config = dict(
    dataset='streak pictures of flow and ridge fields',
    train_examples=48750,
    norm='groupnorm',
    kernel_size=3,
    stem='deep',
    optimizer='adamw',
    gradient_centralization=True,
    adaptive_grad_clip=0.02,
)
Rows from block 4 of a small image classifier, named by matrix and row number. Rows with one number belong to one channel. Each number is 128 + 32 x the weight over its row's rms, rounded and kept within 0 to 255. All counts start at 0. Numbers have three digits each. After the name is the row's rms in percent of the matrix's.
After each channel's rows are labels from the 100 images, of 14976, where the channel reaches its highest value: "strongest on" is what is common among them. Only what is clearly more common there than usual is listed. The data: streak pictures of flow and ridge fields. In brackets: how many of the 100.
# convs1: grouped (5 groups) 3x3 conv, stride 2 (model.blocks.4.convs.1.weight, 160x32x3x3, standardized in use, each kernel summed), inputs within the group 0-31
# convs2: expand pointwise conv (model.blocks.4.convs.2.weight, 160x160x1x1, standardized in use, transposed), outputs 0-79

convs1.4 110:177134137125145127160096122132134136136162137137140023105110158155061132147171171155077142111142
convs2.4 075:075104152147128119081092130119114149145075078120101114126116177155177122136142129127142133150157109075121129139149114143106117129176126127133145135150105136155107168131143139124147151023157159123157137164114091134102094063139117139117075185
strongest on: turbulent (90)

convs1.134 069:060121116132165147156094135087094093082105128136134171135140103099169117131125221151092094129150
convs2.134 128:122105108087138116162137194166157109172194160076163171112102185087161085118181115160138110114167102093132166141082105102106091102080107130085108127097131088087113162131117103152099051171126142145079116079154173160104162161165169128107167150
strongest on: turbulent (99)

convs1.3 099:188154133126120120165117144134134139149150159144180051122107158136064098134165143153053132131163
convs2.3 071:085153121176150132154143142162106152178101118088154119119118119116118097180136073137144129118130124083163102110153122107095123140190153204153143147130133144092132140133136152111164173124123143122125106160133091134103142112156127116136077124
strongest on: turbulent (76)

convs1.83 103:081176167137160153111149145130171032133073112127130106118078129119119134078151174149102129125136
convs2.83 088:138154135179128100103108135153167165113095142090134135157105106104100176114187108092137080083150085108083130128110177109158153181200191151218135134131156183089149127123205187142188138120151174105100117076139092160117113123130097082106099133
strongest on: turbulent (58)

convs1.104 080:177141121153127135129137073157168144200131160137145122141127053153116111177127149098086152135192
convs2.104 090:085154203151161143129180110202149172191177153071150108119156120197125102193117052133140132136140133094168084133120121159095137128145142134172110129160070134092107156135137126124154144100122149177128148171133105138153163098158147182173103188
strongest on: pair of whorls (35)

convs1.87 094:066134139126159129093177168160150086149107136155137107147116122141139189045132173183119141108136
convs2.87 082:174197154182148102088067128163141160097068083099088136121155140095117162088162157125166104108140090107085161126111156131160168119132131149167148075116193127086125140123119144160131096136189231147061187035145153178108129138160096063083157120
strongest on: turbulent (62); pair of whorls (26)

convs1.49 104:125141188149141146192164176138106127160117090190133144140123124101160136150167113133146039109142
convs2.49 117:125106104129098151119201122142131101099135150163107156166113076104168114103170159212193082156182146162109173218150114136130087161162161146117134168123125144162172122156164171149163147109151180093127065133175127129098138137150085093086117157
strongest on: parallel (49); waves (49)

convs1.31 128:128090155147155144136145147136164098085127102137101145139181174193141110082088174104130117197088
convs2.31 105:127106128144103092139131120164137129107148124204117126161155061123151109108125128163123115161129180195095196195113128119126128190147159090155168175147135196189216156134200177136144145142104107100135106125141103118153137123101131103127109113
strongest on: parallel (75)

convs1.113 097:066123164063091171112125119103132173134115131152175094149192121183104129172132101150104142155130
convs2.113 092:099121190176141138139163146203159150174158182172163115130137125139121119166136107117124106154141119111116109115120146149108189180211169109145208183203131187167153107156188225125221151119100141123171137148130113116167173079124112120163075124
strongest on: waves (62); parallel (35)

convs1.6 127:148108163115143145143127152141168087102138121153122113136148164174108068084110171093083110201071
convs2.6 090:065110162164120166135112137119178185162114143167171108149149079132105099161091117110118183172092145160132139135152182091087151156124143120136191172158101200182167092153153166109174140105088093093169113139142106145165148071126092146155089111
strongest on: parallel (100)

convs1.124 105:151076143121042173128135104118165164186129156158163106137167119162088126150147155105089155119155
convs2.124 104:092100110115096113117136114095112141114083127157129109155132079186115120185100122151132196169138196206182177151134109231089119149160155129111141178180105146205123110159150151116149166125115108097209113198119093101132083131121104147137103089
strongest on: waves (100)

convs1.123 105:157111130091105142108114126079119140153148143132149109115209178182094130075164138112138130049141
convs2.123 111:150137177180159127143073150115142172122137103145136116183170109105125168121111160142108112133127207201119135143159154102165180186147209137204152180178144218182198137140207214121208137140136136083156138146133127109164133131092115133160114099
strongest on: parallel (100)

convs1.51 069:146131237124127116183148145136104130126108071165108134133072109097140169130171101101101130126138
convs2.51 110:111086059144106122140178155172164135113137148184136158141105132108190128118147134211149125185172147150079183195166077160117103123116129072144136150142125136162154135137141141151130110133132182109133095118172114130112123130161111154081112212
strongest on: waves (68); parallel (32)

convs1.35 125:152150138140150141058142139154114139134146122130046152040134158105149152092101162141140132180151
convs2.35 107:159147141137151092101124078122098140100162107111107083068133113140065140123082134085102150099089109121112096070156131098143184078116101081145108086088111087112110103034099108091090124135026077159107197126068120094173140142093159141148145094
strongest on: waves (85)

convs1.16 077:154125168118155129160102140120161132096141143105137032079152173168081127106147170166093157109128
convs2.16 077:079175188238153127106159166168215207128148133136200141142191121158124155155174139148178113126154092106100157169197151187129146134149146107160119131171131168146128090096145159141146131117168154144120169151134131149146117091166101150128083188
strongest on: turbulent (100)

convs1.111 067:085058157164125093069123136146180122169131143124155084138117099150167141177124142181115173147117
convs2.111 113:099127153142117167192157201147189156146138188117213152148112102155157122110155143121138116130128077094119097112097121110111129153103144108136159169142148149108171125125154140167144092110147122129088122093186145188109145112206127165083105166
strongest on: turbulent (90)

convs1.77 124:115151137106155128065141192123142106161093110163177097136115068107131156066141142143075174118137
convs2.77 087:156134105101096098108125112100092134093113099131093158104076129114143121056138123153150073138149090112119148154098138108132108097105092144141129094092128111089101134135114076186114044119155165123104108028146147198098140149170127117114191143
strongest on: turbulent (85)

convs1.39 112:141151138145139116071134146133145160128145129134078167067142172146139174031146175119112128165127
convs2.39 090:142160142127180069089120078074157120132103144120098092090162175083093146061116175121095146045094132147063109095170093141157168090031107087119141087103132105111095087051112096091109123134136152174106136133092116058175055107083172102139114124
strongest on: waves (48)

convs1.147 103:117192164145147169122062135171073132118046138170136168152127109097124128124135095128134085119142
convs2.147 123:166176147158170081094112109126123163127165104115080117079167123079100144094140161106092103071124140121116112098143127103144151093082078088137152100063164094107108134085092102118094062183106121144092141095099186144154129190106129122149202122
strongest on: parallel (98)

convs1.130 065:088110159111180110160110124091093113125116153122136122140146095086147097138102228190117083128136
convs2.130 102:127114154145094089108157162112104160126129112177179149113132119132165104136179142147180074181139108153074153159161064069112097100093085078096148139111148114162142125119097105147115038159132153097144128115145166179118129131165129215097127127
strongest on: turbulent (99)

convs1.66 079:109199154077147119081133166105156077126120078138145103156126108159121190118188109132138174134140
convs2.66 073:127142108104101188171049194158118103123166171142089123120116208090149095092151195128104105118106133158096175151195070079135136101123136131114156161108106105146146148117127094137138131140152118181149125119156157122122145126145211070123123218
strongest on: pair of whorls (72)

convs1.27 131:117077102164112139059164122123109096107094143143061174169147137128174151125075084120162113130104
convs2.27 088:134098104073130127150106080108101071115129123098091096067109118126104070116102071099091140095109086082114066076075112119124085099128099102125159111077127086109110109057107119094145111120033089152120120101097108098122128118095148130130143115
strongest on: waves (48)

convs1.0 071:163161157078145105175135148107113137139154106138130065134090162163088105119144196120050127146112
convs2.0 080:074163131178168149118117142186194160143188146117160114111167152135114157146113111138124108145130081082105118134105114149115125138156156110157174147167103165145126108128145160133165121032159151119145157160132118131138100067159088133146067212
strongest on: turbulent (52)

convs1.79 106:068184153135181154163162145136131063146091138084098085145075128146101181118136124120139132095119
convs2.79 094:161159101165074129139103147090069164142125104188069124159130096099122176116152171179163121130141114165099166156151128117174148182169176180187142150182155167163206179191191190141170135097169179084134100135141161104119135106113114096111139111
strongest on: waves (95)

convs1.1 088:137110151135187142145117135108155134118128143112154032085136168158071130128143159178123189107147
convs2.1 086:097116123150106169121193195123093163181084093077146173137135095169136106136174137112158125091149078118175138108100120138118173163193139200136107133152140145096132162129141154165187175130154138151092134136135120156108127135139150126115123139
strongest on: turbulent (100)

convs1.149 107:130105218104128111185153119133137181121148184111135099167138106084143109109113146202124114140121
convs2.149 120:150116136109088142117095118083099072113186124175112128145132130164156122134122189147180134171130174207130189182158088145156148113108132121100107147137171113206139164136110102130096160171128128124150094156143132116137124171116149179119137114
strongest on: parallel (96)

convs1.18 111:178141134090126114177106156137128131141157133138160053119109149143082114131153155111021114124133
convs2.18 070:062090147156084120122176131138125135123112159116131094112142124118109136165169108129132129132124104063111111115157119125100105137183142133155107142144148142137112127135146156128149139073152133104146109163127085113110084045134096082106052122
strongest on: turbulent (38); pair of whorls (33)

convs1.78 119:109167143110153127074135193110149093168076107162175086134110081109122151074139129134090180125134
convs2.78 091:147146082119096098107112147134116117132112088106071161124091150118173137102157136145168035131168105083099158159130160072153118101128116167140130114090137101113118167153118119192105117110153172104055099038159164207073127148177100087062170112
strongest on: turbulent (84)

convs1.13 084:148156187094094122159102137119174177147149069153190114102113158136075093125156159140086157130125
convs2.13 086:106166199195197154128185153152217148117138169103178112117161162128125136174122103128145112105145111083107069077106137157134137133183145160164148146165098160112132100113135154128177167099150149133127161168134090139132135061141116134157091185
strongest on: turbulent (40); waves (33)

convs1.74 118:051170141097159152127132138138091094137089121101131091169089105178088202120145133128160153105140
convs2.74 081:155174102170103121079093137100140142103144097221121120115088097075104176104187237172114090152136121157084187182183105102160116149166158142198177119161194124170184118151157175144155155134158196130108111123124151094133078114117121061111132136
strongest on: waves (42); pair of whorls (39)

convs1.114 060:091070185108077114026089111141155120154123120126130106134157129162118095179125122142116137158134
convs2.114 111:079104137144148196215218165143198130202144206106161134147123070125143096158110129106121134153091125088132131115101122125056132149130147162143163154109056144112160104177157131133175112127113107095139124114157160145142175103152112129138121133
strongest on: waves (49); pair of whorls (28)

convs1.155 090:117175143141200171187099163147098104112073142143158156141173129115161139170118146121096082158144
convs2.155 104:139113110079149150151094160128148064177150164078174133104124174140152083121130185148137107105116154141127149142148079136123122086092085100108082118101141088134101157108104078134086090206123112156124167117121197154134155208146181177121172129
strongest on: turbulent (96)

convs1.102 094:087081134160145112078132130144173124155136165137178079133084093133172146177109151170110187149109
convs2.102 100:119123153117117115158155159138165139151129143088151140129119144139171102119136100116131112114126073094117109118076154113138100095093092091107127124123135116092128130110132125165122108083160129140088125106172159204079120103210136157107116148
strongest on: turbulent (88)

convs1.108 109:148109166142071119102130077139170132174108128110086127126178119199077071134129119094095130147161
convs2.108 105:073117178140124149160132115137140134158109127133194088139163089167096097192102109102136160161093138122172128129115162145087121152119127082127131162162030153138121087155122144112155119132090048088186131187127089143165167128134080191192093058
strongest on: parallel (71); waves (29)

convs1.151 076:056142121135166141155088143104110092074087137152143175143148090101149127156120198127115071144152
convs2.151 101:135133165152152146139132154133093116166164144071140156129108109107136102106143165162173106093179121125130164159137119123110087087104079138116091113106125092110115152130094069162103049201136161131072121090145205170110164209161131107115170114
strongest on: turbulent (95)

convs1.95 090:125178137156151176147154165141150146168093119087126078123086116101085156118089110084092138074079
convs2.95 062:132118117158131154141107197104143186174054121141180126125134112112120149117158161133168124124145112171117175148176117142160182157192174161194134134187127181140182107153175139131232119140154185098122073141133135127140159105120106150109112095
strongest on: pair of whorls (48); waves (41)

convs1.115 076:145066110172123115093134132106154113162144150137161075129122122154173158145159196141166189077143
convs2.115 097:164175134196183174118128139160161216127137099065111140131150177149145164129130103120136125105137117080128117126124191163151166109133131138214120076136181096051123171122131136168144108120165179161088143132143130206126156097161137134134161166
strongest on: turbulent (51); pair of whorls (35)

convs1.58 121:144144136139138133085134145154131144138148121133033159028133153129146153068130161137148122163144
convs2.58 107:173174160142166099117086081140140124123111093112118085087166122095058144116103148097050148066080112110101121110173149088168176086103102104130127076105144105117109091017128118094115141141065120154090178105061123089180129133074159130181149135
strongest on: waves (90)

convs1.60 104:070130120150081153144124169138121129167099159150129128142188078130133162122152082158139089101046
convs2.60 078:152172122136163079103149133121119094108162142159066135085091122134121153137120179132115122099124161166117132134167121148148091100165132162147220118143176132190147086117156110121140150136139142137153185160118094081162147156100113111114148104
strongest on: waves (40); parallel (33)

convs1.42 092:136113134107172166152173095112151135175161085151116095151130131084123119168122114130152103144235
convs2.42 111:120101093146077176156115167144104124157144150112137146145089109147178091131172121192151133143157145161130142174139112165115112147144147134083081142150151127129148188127155141140116128117137135129114082135165138134092151165162148165086122133
strongest on: turbulent (91)

convs1.33 111:110135134161135183169147143154099111149117117152128107132170090107136092145096046186201109123141
convs2.33 086:096088121178077137122156143108137184122150156089204163205128115163145087124136096147161106113179150125128127190147175113081127209142167138142112177138116197107194151139158175155210111144146111092112113144168090161123187135115111130139112135
strongest on: waves (94)

convs1.117 075:124072185137071085087112112126187108197139146095107093113172103169125122140129129158108117141159
convs2.117 122:083118178153154212194183176202221146204171208093199130138134099146133107129146137121131126122098126121134110104070154136080145175139168117160165178159098179160170113131187189135196121128141128114152136152145122143147164105142100133157099129
strongest on: waves (50); turbulent (29)

convs1.93 129:158075117206032091122110091138120134085128131123104128153102140160149098139156115148147109170139
convs2.93 097:114137121107108096117129087126094085113108121111121076075116119134086110130085127101090156133080129138133110087161086138119126095138113129077123092104083092093080117115086101077088136118117073153102151131070085063142039081085135071096109122
strongest on: pair of whorls (31)

convs1.129 070:069131139139166139160116143104097091062101136146149168140145075117172120129120203162101090126164
convs2.129 113:130148099111108145130153139129160124148215154092134166124103138098176091128171157164144077117173086129140136134121091078112100101122097167090094121119136106093120159144106098167125126164143148155080116079158184160104178177164155113108159132
strongest on: turbulent (99)

convs1.47 118:131135166168086157164101164173063121092076140128130131085155104141148145099096106158187112118082
convs2.47 101:112092081143076124143162165167132124146108125120141147171106091154149117101121096194102103125156149161115131162096167135103171160137192125146128176154127173140184158137175178149172137096115097069148087154169083122119156146123094125138113093
strongest on: parallel (100)

convs1.63 134:126147151145156159116152147160133144149157093154038164048151161105157144083121154159152112141148
convs2.63 134:187175165143160134126108133088107122108151128116121081095177130119074141118113142088070140076078119148116115084164103140180168103107113123152123105105136126124113100060113114093110167142083125163092183103058119079177112164070151091154167115
strongest on: waves (27)

convs1.146 081:069135134133181144168111147111111106079106147156140166146151110108149105166108221159111079149135
convs2.146 101:138133144121118113151119148126118095166133117114099160135095105132157100081174146185190137112186144145137182182135100129092053091107090121089142121112106103139111117140088102165092064184147153106100134118152210165111139213157088114101172108
strongest on: turbulent (99)

convs1.56 082:106130174174140164194146147152113126156121092163144116142152119092155117154092085172201077146138
convs2.56 119:108083115127063183177152164148147108168109185106110163188103104148177102111123129206174091160183142144128160174117142160098130167137161157136102179147094140104167194166170154150158164116134137090139062129186128136095171148144134114122126125
strongest on: waves (58)

convs1.97 092:113104083153148128132106132087143138133127073121217055143155112162151142117125144168148165084092
convs2.97 084:136151132128112109082065136204141105090130091174084142119150165096129154125156203165164132148124143151099173142163105143147136134185136132161196126129157145166137165132143149131150118117158167137133118137124129117129109115122105089106127198
strongest on: pair of whorls (40)

convs1.112 067:120059123116112129075115115144179131167123146151141087164149107167149125199111162152102183171148
convs2.112 092:070124179137098148215129172136147141168117202095199131153114090148146093183145113114131170157133127091144118101137105169083128153172160163110119154132073142101138140178157141139132133128100131116131110133166157151129169120158111166146119143
strongest on: turbulent (43); pair of whorls (35)

convs1.133 072:078116115129181129162105139093112090075104132157133170134141105130147096158103227153101092137141
convs2.133 132:119117088135103151167120175122136151160123124073147173121111105131154111095180117163166118124193090117147172162050122120085078113116088156118116123116105117090122116147114114184124103149162161119099107106172170175109151167175100116108158156
strongest on: turbulent (100)

convs1.156 075:063181139145158147150080166139085091091048140139139163128146122085155131144123147136125072124149
convs2.156 125:144134133107131149133139127134155123148167154093110140086117143081145091099144126137135102088116135142130145141137102087122108089086081097094104107084144081111104166111097090135091068200127123162103164084122190159127174175143167141135183151
strongest on: turbulent (84)

convs1.88 074:093152157144124100081177170143167094153088141158143120106090145167163195084132167178115147148132
convs2.88 090:132159121165179147087134133174167154138157072110118138110100173098176109115134082164121037121148093093098156150119137024141153104145118169143135102145164099094095139134132122138132130096151148223108155134136141144101150124154178109105162179
strongest on: pair of whorls (83)

convs1.9 112:182134148122163126159118126124132116125159141132143030126111166152072104131154173134045140116138
convs2.9 071:041056131125145104117158133085119132157089147146141116122102141166128120173201131157179158177164128110129137146146121156080119147194141128138106153139070132165108102144155145115133128060127164081176116146090106112103111093128075145122056159
strongest on: turbulent (93)

convs1.50 074:090115133161143184181154128158126144150143093137122112123173126097144087138058109177205106109140
convs2.50 138:123116097148137144140168188122128129171107151092109158188077062144173119116109114201144096115178120121143150154105147150113113173167179196129056167172148145104175196153178166148164150095144132121124091151171129150097128146137119106103135108
strongest on: waves (44); parallel (30)

convs1.69 123:104210188095187157121158164109163097150129109126129079127133109121072153101165143125124135089146
convs2.69 084:122119166131134149159078177156165171179118174143215115152157087080095148066144136128171067116115136155095175128141145101115169172143172125196121174136120166137207142150201194149175134163158148083147137115140156131162198121125143114147107114
strongest on: turbulent (40); pair of whorls (39)

convs1.43 088:126141139159175146161168147172077106147145104146119115148135095074148113153105039161154099157169
convs2.43 110:098102096077093132191144191160152088149126157131133152159069116125180090132145116157146132150155156133122146192122114158083101160131159115114131155131115153128143154121166129136150078142111118097129096130157128143096159167156140172106126180
strongest on: turbulent (42); pair of whorls (25)

convs1.138 068:132143190082167123160115130152095136142076150107149132173180113067110139124126137178145055148135
convs2.138 100:167153175212191134109127134117126139136115119168170119120170106120111181117188208126117129152129169173087114181164091085145137094053115096144188123127190122161142095100100108143112111188151175121140174127121166144147122147136067180114147175
strongest on: turbulent (42)

convs1.30 112:139133119128192130141101121105135152110101148072159079080135121127086130138149114196143206082148
convs2.30 103:112105120146080120152117150120126131101124137097119184154085125107166108080188126185176074129193101110119182173110133138087080127135110125084116127134127122104125167130123109208145110108150139120083111097190122165070131163186101150089143141
strongest on: turbulent (96)

convs1.137 089:133172172156088173065089128161100142144069158133125149143115106093130148076148054111119115117137
convs2.137 116:193184139184167051053117093134121148079151099103089094116157119087075199117126164085069134066118108113092080084127167120161173111108121137170170074114174141100129098087119131101135117150104143140101191080078161147169138152084095098155175159
strongest on: parallel (75)

convs1.24 129:119079156145137162124142165142166090107118115161092142140176176166138111071075152101123116192084
convs2.24 091:113115096143113113139145121162114131108160136182105131169155084126123099103120150170133135122120180171106165146108149121123120189131176090167128173133115204187198162112198203122166117144125106110148117128130106115161147114110133133145116113
strongest on: parallel (96)

convs1.80 123:108155140104148129073148189130147099159097122165165075135113068108132157065146138151076171121138
convs2.80 101:141162147141082135081093144118135166147112109094125163138095111090155131062202131153184122115136084113108160161090159129124112117166101175136149104105149104094116130137126122196123117127162169113078110063155153215102147153181086106089165135
strongest on: turbulent (83)

convs1.40 131:132150135142131139093134150142137144143145126148038170035142159139146160048141153137135125143127
convs2.40 100:160163165145217134093114093127130119115107123121134074086183151096078138112112154085060137066057096121084111114172105115180187104118116097157138087098136106115113086031125125095136159166098105164116186114088103080191111152075149112178141125
strongest on: waves (86)

convs1.68 125:086191168137181171165154126128175049132094119079095111122091150133089139131131152119123113104119
convs2.68 113:145110166140106099109123125123123138122109097142131108188142071137124168094124139144103119103120134133110139133139178124170192185185194133155122194188138166143193167150229196119199163080136136112159094129114114131135088081097124104135103080
strongest on: parallel (69); waves (31)

convs1.72 089:090095140153140073089165147151142060164107147137129149152101137128153175097133186197105119131161
convs2.72 092:173148138107139109124076146158144100131117139101106115089114203075141135080134110109121100098115127134088112144118087127189096081086061153118081107147167078078106150106121067121105160125179117191088120104135123132078096122168170111056152140
strongest on: pair of whorls (78)

convs1.52 059:162136128152169160159155116137126132165145070176126132140124180063124112140104184156130084162191
convs2.52 122:120081068064090165158157152173111066141149169117136141140054175120170093127132052155127076126139142146148136148089077141122092136139137133103071134139140127106141182125138107145135125121150125173103085128160128129107147143149165135101134148
strongest on: turbulent (36)

convs1.141 080:129095157101124127172164153076155165103161165093150098172153116085195115134115169157119107183145
convs2.141 121:148122109122108121130085125165088062144159114156142125144104129161144111143092148132185145161129169192138179170155104152142146113142122147125088137163162115162136173131121116128111177164134116127147121149127125113124135156117138161129130154
strongest on: waves (94)

convs1.65 098:072131164154124089100158154147164063146081123150134129148101149156123188090148185183126150131142
convs2.65 080:170185167127128079091135115118087145076139085108125118105133175063130191132104182111156094103120102115077116132166131112175119090118072138118149095121171101117116155101118098128082145131195138189109157106144137157093055111172172089060136130
strongest on: pair of whorls (58)

convs1.127 107:143135190116124153081145134113089154122177196168161079155095148131143165113164160127153178121163
convs2.127 098:141168129165159195131152128128143121138174131115152125133154120167134132145108081146125140105140136150129111123154137183147177122131134188183065146166168139118144173122143137137172185124155146184104120160142111117118127121136142133116116170
strongest on: turbulent (48); pair of whorls (39)

convs1.71 110:091194176149166159145160155133177037150091134086118091131090132138112158117150146130118138119118
convs2.71 086:150120095114055108172118150163144092126134125116160138175089109103116175110121157124145102127122107132091158124135137133168169178177177201136085168152149177113172187195199168137202156103155183127139056103139152118126121087108140093115113116
strongest on: waves (60)

convs1.11 086:194107125130166168129128167154153106119132177151140068119124176165081062097143134164098160121124
convs2.11 079:052076142136152156166150149160143162160089128084140126102118132183115112165144174121118164106119157162212159096109108198064093101135120080123129122111122117103096143077098133148169092110111127123146156173117110149130125124148103183150114131
strongest on: turbulent (86)

convs1.94 095:121179173152095141109134187139173054143063093118139102119068133142107162125160144145142150148137
convs2.94 083:128125127143116130099158121167158139102077158120113138139118189099133138136182174140169057105158125115084161136130111148139170163190155179192126109119162134106133137152176158150169199107150199168120103118143107109118109099127136060109104169
strongest on: turbulent (59); pair of whorls (31)

convs1.5 134:154081093166144157082165156128131103112087164166097159196134166136151119067094077129151130127122
convs2.5 106:113120176102164147151108119153148101143130116120154116060138126116102076131098110067106141128096109098123095085119126125114125083126113029122160117092074114134103094061118087109114126158026073121129151124081120110188165126103138132178127101
strongest on: parallel (65); waves (35)

convs1.159 080:051136115153139127132080147115100108103092172135150155139136093080180143128143198161122079132165
convs2.159 107:137134148137167118127156157177162127106205152103118165113109174058152094079171111164129092078172103112121147140062131040117126088072116133104141114087168093111122159128100080162107123200139162143080141076136190157121195196151161096129169168
strongest on: turbulent (61); parallel (39)

convs1.139 075:069119173130166115167123142134068162120106194109131091138149084095117116128142197174142102143105
convs2.139 088:148143189208155152105076104152149189142150131168107117139145082122111140125152201130152122158142097139077139190116087143122153104115121101179183141141164118189159145116115132137097129186132165111116159129122168132135117156114048137115130132
strongest on: turbulent (77)

convs1.48 085:117129120152183148162159090142162152166178105157098120106201117111110091155110121140188132147189
convs2.48 119:134136132141125189153179166159149154160118138103195143157115067165155129113147093158140109105162157142125152148146137166135126146146159166162106151165123148130155129117160134137153140161136113116114106146170113146108109166153110138120129111
strongest on: turbulent (64); parallel (33)

convs1.92 120:147109138188067124125107077122131127086129144086126149168098142165143087148169101129199100177142
convs2.92 085:106138117091151119153130096128144118161127125130126079092157157097114116103071142094091121130106130123091086100168072137129139121149122095128173138111066141121115102100134108081151129104129120145120163120098059066151082070099130064114085166
strongest on: waves (31)

convs1.8 125:171109145110143170138125180144155072122132152166126135152143158157117059069105144107102116164060
convs2.8 094:079121180174155183167164120185176161193115186128166136114127112109096080138094130059108144158097171099138100105141157110083144115100106094114151162102044157124139100120115130105145123146088102122149139146121126131197189114139127171184112125
strongest on: parallel (99)

convs1.84 124:098190167130191192169152111122168123131123152086082109096129154138088140136107139088141106079104
convs2.84 099:126112160104133121133132138112136155160113116160162103159156109103106135111090158123108126142087138141116137130144166126147207226191208116178111190201144174153178152156227160115185163132124096083139115146138113125168125115088118127142103069
strongest on: parallel (85)

convs1.7 124:176133130102136132151139155135135073147138165165134119172123139134110037087109136087086100148063
convs2.7 111:076094130149139145136122083138151138179113115154139107116139120138086083175095118083135128175075153115153097123116145112074114120108121108120106147115028121140102078154108103105125138111078071120138120147114126143150168109134099185167099074
strongest on: pair of whorls (39)

convs1.15 108:174131148121147128172121128129140126142150160124159025122124152144046109126156174139072136124143
convs2.15 066:046120136092108185130168156152095126112094107131141114127127139168141078200143111145124157166152147114157126136158106118096114148168141165162083145123136137107117157163147150123173163091106158134152082147137116105124148091154155156116062161
strongest on: turbulent (95)

convs1.54 073:124130186147139157219161118122114135157124057151126107152142122087169123157131072143148098118167
convs2.54 122:118095115137075107119122156159119139151181116139128154157102119149181099132145141217163132150180156167134173202141112149119089140160150124134121144149105140135142188149156128145158130129144157121134081134179134132096158144154134137099125161
strongest on: waves (56); turbulent (32)

convs1.20 067:152117127120159195124117172090100077152083116143108163122134180128156098111098116137197173114082
convs2.20 081:120111049135090177132172096157078154138179137114109143138097147157152092152124171180121126115137170180134152132118095150107138138131151130153091131127106125099134170120166155141153079146134144157119105137143118095136169157111169109136131184
strongest on: pair of whorls (27)

convs1.64 080:051159168119184132095134163112127095148085084158172113146110136130121134083145177167098142093156
convs2.64 083:163200044097117135082124160079046110091102064122119136118117101131101157119154196146147070118129142159105153168093151122169162114148111176161122101164193095123124140132134121153085161112185142183129168133119125133114123136130160071109164140
strongest on: turbulent (48); pair of whorls (44)